config.yaml
arch: "vit"
model: "image embedding model"
dataset: "rosettes with rotational symmetry"
train_examples: 48750
image_size: 64
crop_scale_min: 1
horizontal_flip: true
cutout: 0.25
targets: ["palette"]
num_classes: 7
embedding_dim: 64
norm: "layernorm_no_bias"
norm_position: "pre"
hidden_act: "swiglu"
mlp_ratio: 2
head_dim: 48
fused_qkv: true
bias: "none"
qk_norm: true
parallel_block: false
dropout: 0.1
inner_norm: false
patch_size: [4, 4]
conv_stem: false
layers: 16
width: 160
positions: "learned"
pooling: "class_token"
am_softmax_margin: 0.2
am_softmax_scale: 16
init: "torch_default"
residual_init: "none"
optimizer: "muon"
muon_scale: "match_rms_adamw"
learning_rate: 0.0025
momentum: 0.9
nesterov: true
orthogonalizer: "newton_schulz_5"
adamw_lr_other_params: 0.0019
max_grad_norm: 1.0
max_steps: 13700
batch_size: 64
epochs: 18.0
lr_schedule: "linear"
final_lr_fraction: 0.05
warmup_steps: 270
weight_decay: 0.05
adamw_weight_decay_other_params: 0.01
Rows from block 4 of a small image embedding model, named by matrix and row number. Rows with one number belong to one neuron. Each number is 128 + 32 x the weight over its row's rms, rounded and kept within 0 to 255. All counts start at 0. Numbers have three digits each. After the name is the row's rms in percent of the matrix's.
After each neuron's rows are labels from the 100 images, of 14976, where the neuron reaches its largest size: "peak on" is the class under the peak. Only what is clearly more common there than usual is listed. The data: rosettes with rotational symmetry.
# gate: MLP gate (model.blocks.4.mlp.gate.weight, 320x160), inputs 0-53
# fc1: MLP up (model.blocks.4.mlp.fc1.weight, 320x160), inputs 0-53
# fc2: MLP down (model.blocks.4.mlp.fc2.weight, 160x320, transposed), outputs 0-53

gate.51 117:093137122112132116138147116168164100153164173140093093114118106171142136194157108119089078125159132128125154142124172228152150136083136040120155116089134155117170
fc1.51 105:088115122103120121129151111140171097176148148141069134118065160178105134139125093119111177117156076105127149096152148192162142106090063125073141157079144117090175
fc2.51 104:115111131204144124137104135142107134068158163143129129178141141122153087121131154126136089079140107154122186097154116111123116199089105158113098166161111145127167
peak on: backdrop

gate.263 056:159077155094098171106112089151194133114136134129119164129185104074129146165133114160077130166147123202103118155150151134098179094200117132078135109107127185107078
fc1.263 056:118136138119122127091104136148119179111140127144155106142108151133153140145182171091122176079137136187199110165144127114084158096155219129099114170066115165074085
fc2.263 057:129139103100150129154100063107146108124109131121158132121128175116165093131095145227105143089109127171119168096133184079084126137154115191165122100080158150126131
peak on: rosette

gate.273 136:124144134107193047157082137090136164142086050131142163131164131080146153182149151138131135131089093096072132098185161093093116102128128104100140149055111121154140
fc1.273 129:135130109106102170112165157096114157113145119124144132080094135137119091092089118111108161096212206172142133095141143160131143102136104182140144114167165111087123
fc2.273 141:146131179066180156159151128150120085117132125102154187144119097137132191106092186151124110200125131104132135094079131156136110074119086070164108152104102088096106
peak on: rosette

gate.193 134:129110154087100146104139098155154134171199096162157128149154145202158139143114130120145156124130152144148125140162095095092177109139099103081140094051188168105078
fc1.193 124:139092179091089156184159149121162134080108112150137138201130093125149086154127160153123098136096104157143152143104190139161142101155145124114036132148147116156129
fc2.193 125:127135127115094120113178123094092077113216168094144194187120112153115087090153079169124128122134111145121159105093106122128133123125107138128140159090174114165156
peak on: backdrop

gate.15 117:147145144119144177140086091172079107111095137106066155132124084123175159174091147123137116172163097113179126106096174159154116167112090119089135125137055111132159
fc1.15 129:115135154098150122122159121096115165121130100117138106170127172116094158164171067117171127132219124160123101145119139081138141119144122112156182161161118128110141
fc2.15 122:162110053113142091211102145141065145139105093146209135094123161080105121142101032181160169142111151136150103114110137099136100186148097151193138098193128130142143
peak on: rosette

gate.300 103:160112128180146056138130124166156091126162098153152112179063166123141151118113140200107119158133095164152129127092076147150110164153145186149110155080135153095153
fc1.300 111:153131149070136131093148193089197124097155109095093108069070088165118093071099111114123150078150157109113063131109114096111114130098116110169116137179139125170136
fc2.300 110:141149119146159150121068161178160179119080122120122094153132140085142127133093152091146146168157124116164060112135135047074150117056072154125158109144116106106126
peak on: backdrop

gate.165 111:175156107137158081132191118119083084163103069146099126111142090093088099111137154153110104134119171116092082119132087179130136152108165095135124103145099226175129
fc1.165 106:157082156137066128176117125179161139153170150171138168155156130160166172137120187164135122155098103103077092103166139107118116158156059145101141130087136077134066
fc2.165 109:150155100129122103152136114083147117073154151108143144114115018124115105113208135187096144215089135103130123109125170129178086129118159104200135109133175163158117
peak on: backdrop

gate.157 080:126098124165111118123140166124094106108148085122185106095123114136083133134141204136162117122139173138121107125088184176113138103129138127102087095124124112115124
fc1.157 085:083099142140118138117131085133127143185118091084109115149124087126063189061161090114060170151126167148141123169116125148095149185123153110049124104142138088129154
fc2.157 076:144123163163109095120098171131087094145157100151160119070106133110188110154115083142142151153106146170074088202136108111142083139086096114132150084147086166138103
peak on: backdrop

gate.224 120:157118141112117123150148045160116119140105111092079120148083127124121100158157071120175129157120113173142161081139136154141060152109097131076067105130114156139149
fc1.224 115:147142151111114131163142095187120137091166086103057137137095101107132122168118102091153094110175162097157122103098150143152101169150142078067113129099083156124142
fc2.224 114:099146171128115123174133155200085071111102134136118114183101151135106065163152183127078146131167215097132125133153162139086165083109110135110151175094116145096161
peak on: rosette

gate.208 090:130094173138150085113041093067133135201158165154078179164113137186156198127160132144131083090173112153124093088198086121165179091100130118088093118119105105076111
fc1.208 095:068133115158105176164150121154160116141123121159130181162064105096067088152098093132137105169149144162151171181118126143057148109134102070154125131147152071070159
fc2.208 097:120095155074144060108126126097121106147111097149091175149111141099140140126147180101126170209082150142117168135170059142110149065065102143119124142089120110140133
peak on: backdrop

gate.31 065:120143128148071074183096119158147114143104141118126098176136063144146133128134126118124114104115163195178119088119115106053041135118103116142186112164109142206138
fc1.31 067:117182077148133140178100080132198123169129093133131135111140109134115193127171121116131131067115177139052055124070122113150144125101112105138108131138184134128168
fc2.31 066:117156148089110110110171122157092150146132137097120142146094150037123150136179142120132164219107121127098169129106111145092085149186195138084052116159186122166117
peak on: rosette

gate.28 107:109092114104122116132064143102156124107131132101122159149058172170125122106152140118058124150115098068137132089114101079169064112143112106155147138082089205141090
fc1.28 109:165143086180150156111222133148115147160157123124176125153183116087131143116107108114154165096140157151127145109100163150083174169124118141163133134111144105162164
fc2.28 109:209154140117114182130102170114097172112114121044108112129166068133174068076117117091100145158147127152136178083110143152148118099090150183116096081054181159095186
peak on: rosette

gate.89 053:123098135138128121112146150162128148198156100135126170092097078152124100190074163130128154160081086128186088075101205156127049079112189083158098156105086098117174
fc1.89 060:135092151094199079090144115045102110076120083113195077175107101126049103158135121122150158147127104105116104119105146112097113187068123148132150170077135160169147
fc2.89 059:171134146090140168138140136192138129064157207123122151135125057086099144115095170111139152129128121099134088072069177107128117190163111092144156096100138147119119
peak on: backdrop

gate.116 112:116159209171140147159069049149115101126130151096121151103130134106149182148094126182120062178140146121139159153163176201149169103137105115063114131107049189083143
fc1.116 113:142137104123149102099112122119130143063106105108134058115105164037126181104123103195118171151120152146111133172155150169076115156087122118092052110129123111149179
fc2.116 119:121081159089173094130170125115114144129108102128127194108074120124111157097189104115100116197119111093122104079078077104112120134189158105166103138136150103152116
peak on: rosette

gate.135 076:117197126118160108072107099173160112096094086137115106082176091146139067116098181059160107115122117147126071150131100132174173122090141103132091156109161122067148
fc1.135 071:193101174119131077092137197141140166131099117120126129120119140140106162154162125103159087115069117166133036094183132126122182156130126136118135074067151094092107
fc2.135 078:080169144138125153108115138117118092171125105158164098083114170105102073107170137164160150137118119053101205115090133117149117123112119111154177110134117167108171
peak on: rosette

gate.312 096:105161138131063068167112108183111117128165147084149109187078181135173167105125157135107173089164117092115116116152122148064089136160066113110136117165116173116145
fc1.312 093:117129098162112143119152099107144173136172145115138104114127093105097110087128098122168124162139146172111096136092121202056114128128151165104091151134150101117151
fc2.312 092:141140149090118151140179086109109164083153119134164175123148067153212116146164147161092123106081119123080157137138134170137038133117124101155166109174066133151160
peak on: rosette

gate.216 100:143105147098125147157203132121107153154170126122121116148149131087150146110100179151153087196179132187170068102083141164114142101173057100163118101096151139122144
fc1.216 089:129122127140131124110095114134133123194156162158141064185117083151136084174106116178166124147080117181144185181080104134097042173157150151191125085113080063170122
fc2.216 097:183097114119135117097170127098167177165193163110144144147159126136067108141102086144129139076085120096141073117109183107178085118122176165138154091137108086118136
peak on: rosette

gate.202 157:168144092106171096141051150162102087081168089131179158105089144111107085127140131071153084192128092147148064100172064081150088141168191146129125084115089128109169
fc1.202 139:170105103092108187107145156170140168133117174165132120134100172077093064120114143159146100190132093194133149113113098127077099122120112155186131129058203149168130
fc2.202 153:226111175110101196097139146107193120125156167106101136102139100156087116146074121153091114086104067107176108159123168124175140113065093168121177111111163127153061
peak on: rosette

gate.19 119:129069130110091189087096140108118089116106144105121102094086089153141133171138134159138093164129163158135154149135143113100105144104148116071137079100193179219086
fc1.19 127:159150135154083157093069098115148113107105116098170141053118144115123126130142154100168116116202121180127157161136080176156085142119168157099174068147161172143076
fc2.19 126:161105116152125151097146058141121180122115125133168113101119162132093087126139103164093139168112138097104111108144167104121064157105105183151135100057086154122124
peak on: rosette

gate.106 065:140119103124121124096086107119130096164113180092051125128117117108138158131099138103153098158107094151142126102171142126156144150141120071091140055157189163104079
fc1.106 065:168133077179134112136102141142068118165098083152131130056175176108143111128129063137107114079095106075148119121140129080117107105144115070149080115088111072108169
fc2.106 066:150172142067075158179068079138115128112118122211150148123075105133131110121129099175159110188126171113101111104125109094100158109190095117177111124189141097078114
peak on: rosette

gate.10 093:175162119137128146123111113091178098185157088094075190156137125129117173146183122092115105122083150143107102095118160105159101085120151118130077101130106098138193
fc1.10 088:105110117120176152143152137136109214069126125149121101082099187127148177128113131098071118154133120197067150141138136154104155127117169192110146134179079134125162
fc2.10 096:203120165114101125192118138083129122123184152104161126107159115180160118141141087130151149097054151143139082085177136086133113119124124133134098141129193123167134
peak on: rosette

gate.138 043:179100100060105061145091082119149111154119113127076120200057139195141151092093129116104115134103102106104163114165171157170158166093109079144096122156139135179149
fc1.138 045:106129110084148085082070107102146141097145088148107158095161126162093108098145112113125137109127175166078125178161121176126144129076182173121175084196136116136133
fc2.138 044:101127094097045123091109126113138129188126081149150108161151136125051084060038131078168082109137161161135111159175122124081141107151135112093088197118121101131185
peak on: backdrop

gate.107 160:108124139111126177139100100121163063159140116152140159137163101122140106155137122151145135145156161163131110065104163094087122087156154085133113084125074094123105
fc1.107 141:116104115147096127115051115125162163120109159114187126105125079134099090159160109186134125127167147169174124061105137133145139128151086104119098113162150083103142
fc2.107 138:127127115118156168072104116120135127162132150220048097190111143134138135110127097060104168151101121072133151173137122156107131123115132147128179136125108147168172
peak on: rosette

gate.269 135:121165171081102124127121121149153102168114127095166082140144200137104161178110095115157162184157187185199099184117131126097155153137122096101106120142165116150122
fc1.269 128:118152117120077115167128121130068117163184126090214175104137098126127144114124144164147138126089118135127125171093114080076068143074157134180143144142155105149130
fc2.269 125:123116092156073115107134121135152121190068138112084141106127148130134099171117091139143136101151090142119117107188100082106150163163075057160135127145108092126163
peak on: rosette

gate.41 064:108089137108117082095115122136108131185050197140092121150167098142085128178048121114133152145128106161089096169150101134102143109103151185113096118131161200133112
fc1.41 070:151100130103096127095167121089097110148102171108166061111124075112130162110112123189144160118127107172115128203163144155105100066087178185209136105084164110070129
fc2.41 073:143125130149142135128089138121250118120171097091135096114168166110226162102084108102132130077103153139123079151144108143183170142108128117149165147108101120178116
peak on: backdrop

gate.293 107:099128172185160107080074111094038052102075174183110092161117154136166159146105086165174168181107099162125115140107105138134129111125131165085166147163158132210140
fc1.293 106:156147155092156120145101165125157108140152090114164083161139144203131175103083139132097105130128147123091159213148207137141108185150117115161148108166109120133107
fc2.293 103:080092122140074119058112102084106132140128071159117159162192089126104066125170070099111072148100112141122098120141108144102139157094139181170132187139217150105186
peak on: backdrop

gate.117 114:164102121137107214123101152166156118181168130113087098132135135149130127147105080109142062107143091093158061074161168157101106130139097099137084123145082156086136
fc1.117 116:115157115120113123088058086160117127132142099168153075092161149165106109128103067083109069096114171093173128138149161139115170194140089135038096098087132134116134
fc2.117 119:169084083086096132142147070069126085084179140062147123111111087099140112090187114128082156116094120136161140162153127104171123131114111209114180131118144149096133
peak on: rosette

gate.200 095:147125147102148131172129182179144113064139053104169114151170136117088108130193140127117150134115154124149104169183137061141107098117116137097125145076126154162088
fc1.200 098:167112142084090169157134151114077096107166081140145121119135137124100118060130173141110136137107121154109141115144159100093054132064187150103147170133157063132196
fc2.200 100:174141110102085098144077137165092113127139154126142095108162114113225103168175138113126131183148119198123125137140128110101111155113087088153145107109104154200070
peak on: rosette

gate.59 091:123096101192127201158084156131114131123120112128129108080070102152128143155130167080079059192137176134163150139146146124163146188153136086154185107148104207127116
fc1.59 086:115087147150130153136156100206113084148113092178110097136112137139108122180162123101156085167136091138141130083095120157148161168148156073165167057139086164104153
fc2.59 082:108137114119140134104131168139102079113147105152078139096189120131138111116127159132181187113121137054160117158086116095155145182108133152167159125140123054148146
peak on: rosette

gate.64 125:114148082156076178166140109131154155154088096075135095093149160156136158153085158076136153121072110156088131102167149130136106144156117117087157140126136096116110
fc1.64 121:084120100122102088104174156119083139094155093063081176045115163108136110113100113126167133124127153139143190172090126164116124121127092101098105153110087075113081
fc2.64 121:159041105172182146077089118116125147156098162147092176129158087168177117131101209115072177178139113150125053141099075131097198171119141140106112080110105083119124
peak on: rosette

gate.282 117:134145143108141106160127163186123119096133170142134156136115118081143143186025105190181115144082107169141109143119095067116080092134125115152043121100161155170145
fc1.282 121:135117077193148149121168136093139155160107125087152091122143139109107155115045108123140145079129157121083153144130203108120136136084158140142081081140150157100119
fc2.282 126:130151081104098147140161170183098114139133122149101151138108143115188073103172157157131136180084111167116155092151124112155132098130098132086160153160128063131162
peak on: rosette

gate.149 085:183109102157158132140103163146124098132094150160050107123105089099156120155111157104119066103166091130156160139126112114119108127131168162134185135167107170120129
fc1.149 081:076183124126101166108110187119125170120117137107114105126164158116112076158143103118182197127082154126130129171122162126104131149096121158156074118150151118142140
fc2.149 081:171111167157167090077115138164101121127121156061108161139177099142178123115174122089202129170171104031078121173100170127106111118179137134146098160132123093176136
peak on: rosette

gate.159 043:128117162156114157145113160158161124138128152139154132137137114106139121152131167120188121152138159074105073133067135121113098102123095091084111154085101167150112
fc1.159 041:127090079155085104116135090157128153158123140147084119134148093133103126054164136121133121132159154170119144110085174142146108145197157092129141068144068184139128
fc2.159 041:115099129175235078132113141149110084121164114097157134113118155112115133182082074091138120091129081079070145111170059085131151089111107144104183071103112126116148
peak on: backdrop

gate.129 109:095190066127160107114089127255158097149211121124183114132118143137114126122109160111105119157140124077155158086100155101124126144229142122153094080105073161165098
fc1.129 123:146106098124136134161125074147099123176111185095113104144086108128165113150112134139120144073114079109141182060107175101127114111108188123091158176117143134074165
fc2.129 116:105108177116142107140082182094113153193114105184089095079090137103102112167143135168135075163101182156123156092175113133182091081109079129156141161095111149159143
peak on: rosette

gate.81 098:144091128149160195109140129107091104092132106121113089091150094049119121093077139170100135140142170197120091147180168102162091180129175134081078152092119083064104
fc1.81 086:183144161107109155093153158100134115111116087113124159120157085076128087111115137158131187119104093190173106166122152064122109204147115165057072155144127110064113
fc2.81 109:095168080134112143124130109089152161148186125097126143141045144192060126122075130137155151147182140096105161161122153096135103129182157111059190124128115125095101
peak on: backdrop

gate.29 106:142124154197129164102088159114139119135101141113150037107156119111096100119061163136185092112142114116092132174132171185124140109072103131152117104153189192156144
fc1.29 108:147143141105110142111139154158138108111123185138142125068169147038167176100139192101084141120123138124118070109118101093103112166157135109084139117089130112090182
fc2.29 110:108151152143211118159189175158108129048138076114129164132107086118134128087140116094150198133151119107185168112157096092104075143129134179183110127141151110174155
peak on: backdrop

gate.213 068:165150155138153122069091137120152104157161117127167074176205148078165190149125147120098144122162116136166093116114192097153137163164110081125062142175145041104127
fc1.213 061:120124141126110211148121101111120124088144138072142115079094135187136089135093126142166127067187097086100115110117194131112142124113125148173198143125154109118148
fc2.213 064:111115130118149057173165138111150194153115133128053101098094102164119131080179125105059138103146168112176107147133050147113104147123144138124115141123161102107176
peak on: rosette

gate.167 087:148134182101076128126150130077151105137166121040170137108141141121181154103089146174094079153164101150118158164126096111088162170137126135045152215130150083067129
fc1.167 077:102106134155143105113058159116102142107088118130110137124114201187153119139170155111130095183117159066111182152138169138188121112174104116164125146123089123090098
fc2.167 077:184129169111126084122150114082108106124104109122101147131101113122213105155097180145134204109160139103144065117130057165120130158104145096123114145143151153139168
peak on: rosette

gate.178 164:120159081167107120091092145107135116159111102150168134097091136107076092112084080123159111149147128173111132152143088096042090114228126123170087098120181085075172
fc1.178 143:123128105140121101133122116126111075126126124155120146081027087097092081104147048092154067186181131136155144112193104124098109102143144117135142088135092081102120
fc2.178 134:088164171128097149090152110123139142142089140156140083143163139106101162134115124127117098084155179112099119107125091097218162100132146173069117110078149162109126
peak on: backdrop

gate.109 094:083169104109122101125172157149134133154142112200170129157128169140122132184170054140144147109130125174146115158120099105150140124113115118074137168088117105060119
fc1.109 096:090182173126114087114139128108131113139145127139114135114164116168097056163115092100168158094113100113152144103084150120086130133143144089116102155130089135100136
fc2.109 087:194172156167082154154128176179154122130177158137160087140112138088103103087132129114175133150159114101082122076118127177122159112183195173093080136115097136111135
peak on: rosette

gate.88 096:122111158106183147123111093149128094091118149100131112106110112116165100105101106132164100116109192127110100159119124149095174119138130123075101102146165159151193
fc1.88 088:132112153158121165145162100118143068128134109098119125125101167122160195095156129126112061133140185099188159103128124112068095117142111137137138074164132128076132
fc2.88 082:136148158111136100159114166123173082084141139114178119156089084067087133159123153125133116128056110165181141164146092144080136128124163120035099105133078157157102
peak on: backdrop

gate.250 091:134157074061136152150145163156183127141122171177106134119164188136157058169124067102119112095161183119131096159162126137140100120125115129113114097129104146090090
fc1.250 093:141127120164155175130156078110098125095103126041093105137081152087086147125100136095115142123135172121043185105157149101115092132120111123157118196128127084097128
fc2.250 098:100113143119125121127057130153109122152160111090151093094214074180124066173120104136100143129114110182172057147128139171200136112121121083098131123127166138178139
peak on: rosette

gate.71 047:133098128188157102130131160102127092137172167092099164140087105110166146167183108171190140151098115153130173094157079198119142148169097144161097075112149145073054
fc1.71 050:110076172147154085130139167078146099138134198151129102186136121097121127128137127135161123124158144153136156148101154146120091087117140144125082164090139119185140
fc2.71 046:156122097142128124167173140162155149101099170119117162108108079139173159120149130171076126156064139089171101133109049124168111137117094179141067090083114100126140
peak on: backdrop

gate.298 121:147085133111093151124133077118100083121106116155125145159142133105206120119114131162086070151096127127172199144116122105176103050075148086129115084122122114117130
fc1.298 118:133105075221082113174141169132165135175107193109114136132159071107140101134089128150111130184198115181174144112105157177096121157150117113143160057148095143223133
fc2.298 125:098103130163149109102191143079158145124174103092142178150081064116111102147178150105182107109169130149107066110138122156169111133155127066157137133122118091097125
peak on: rosette

gate.26 051:129141157146132132170151155110169158180152196172148123149077167092215165130102093136112077127105127140168079085151176109133128135144143136127152109146124083103131
fc1.26 054:132091125101130132136152129106147158163120137129176116112063126130166116125151071222176094161128092177128118106124125097063130153146186096110104159144118099153113
fc2.26 051:086180140119155170092066130125144109146076118079035130129141198113121111146122175106135101134177055099159105154087130190111191134130076141152132101112088180122132
peak on: rosette

gate.197 073:133193153112143096103112107169105099158085169098150069150061122150138174117152128138176123135126144147144116156093145074147128140199128160157144144160083114095065
fc1.197 074:104114173121139125142119104120137119047109087132164225117155145123060090111088112174099129094168102145129126163141120133097167166132154089108107157156131112089141
fc2.197 080:110142131138140082134116114070086117115109164137112103151163198129083134129084096137125076116115167072104172074111154137132171097128187155151090084127146088168125
peak on: backdrop

gate.249 069:158104119102142129092066143177169131166152134125005171164157130105151107115147107175108124119117092131108128118080157107118169118126149126113173099117130096171136
fc1.249 064:141144093133101126128113101134146095174087164080101107125192128131160144092084101078109108175099135146188105139169116151171092162180096146130100121157116079096109
fc2.249 066:141099133163085149104086157098167139157110120120105136141122138134134116197157161150197179114222109189137163096091161142104097166151106110124186131147094152156108
peak on: backdrop

gate.97 058:097151085147143176168108169121130095077136186088120116097124116130163094104081191105150095157146136136126073089106142157064122115123089137181135168155142111092156
fc1.97 064:141148121111168110189159111140142122097168137113147130168160112114187128098137137136145085150130162143166075208069121156126142127149192116178116144093105143082112
fc2.97 054:097145069163120162079172138151169105196145099166138140133137141152091143184070167156107132055158105168167147072158124145115123118047112168060135156094119142076147
peak on: backdrop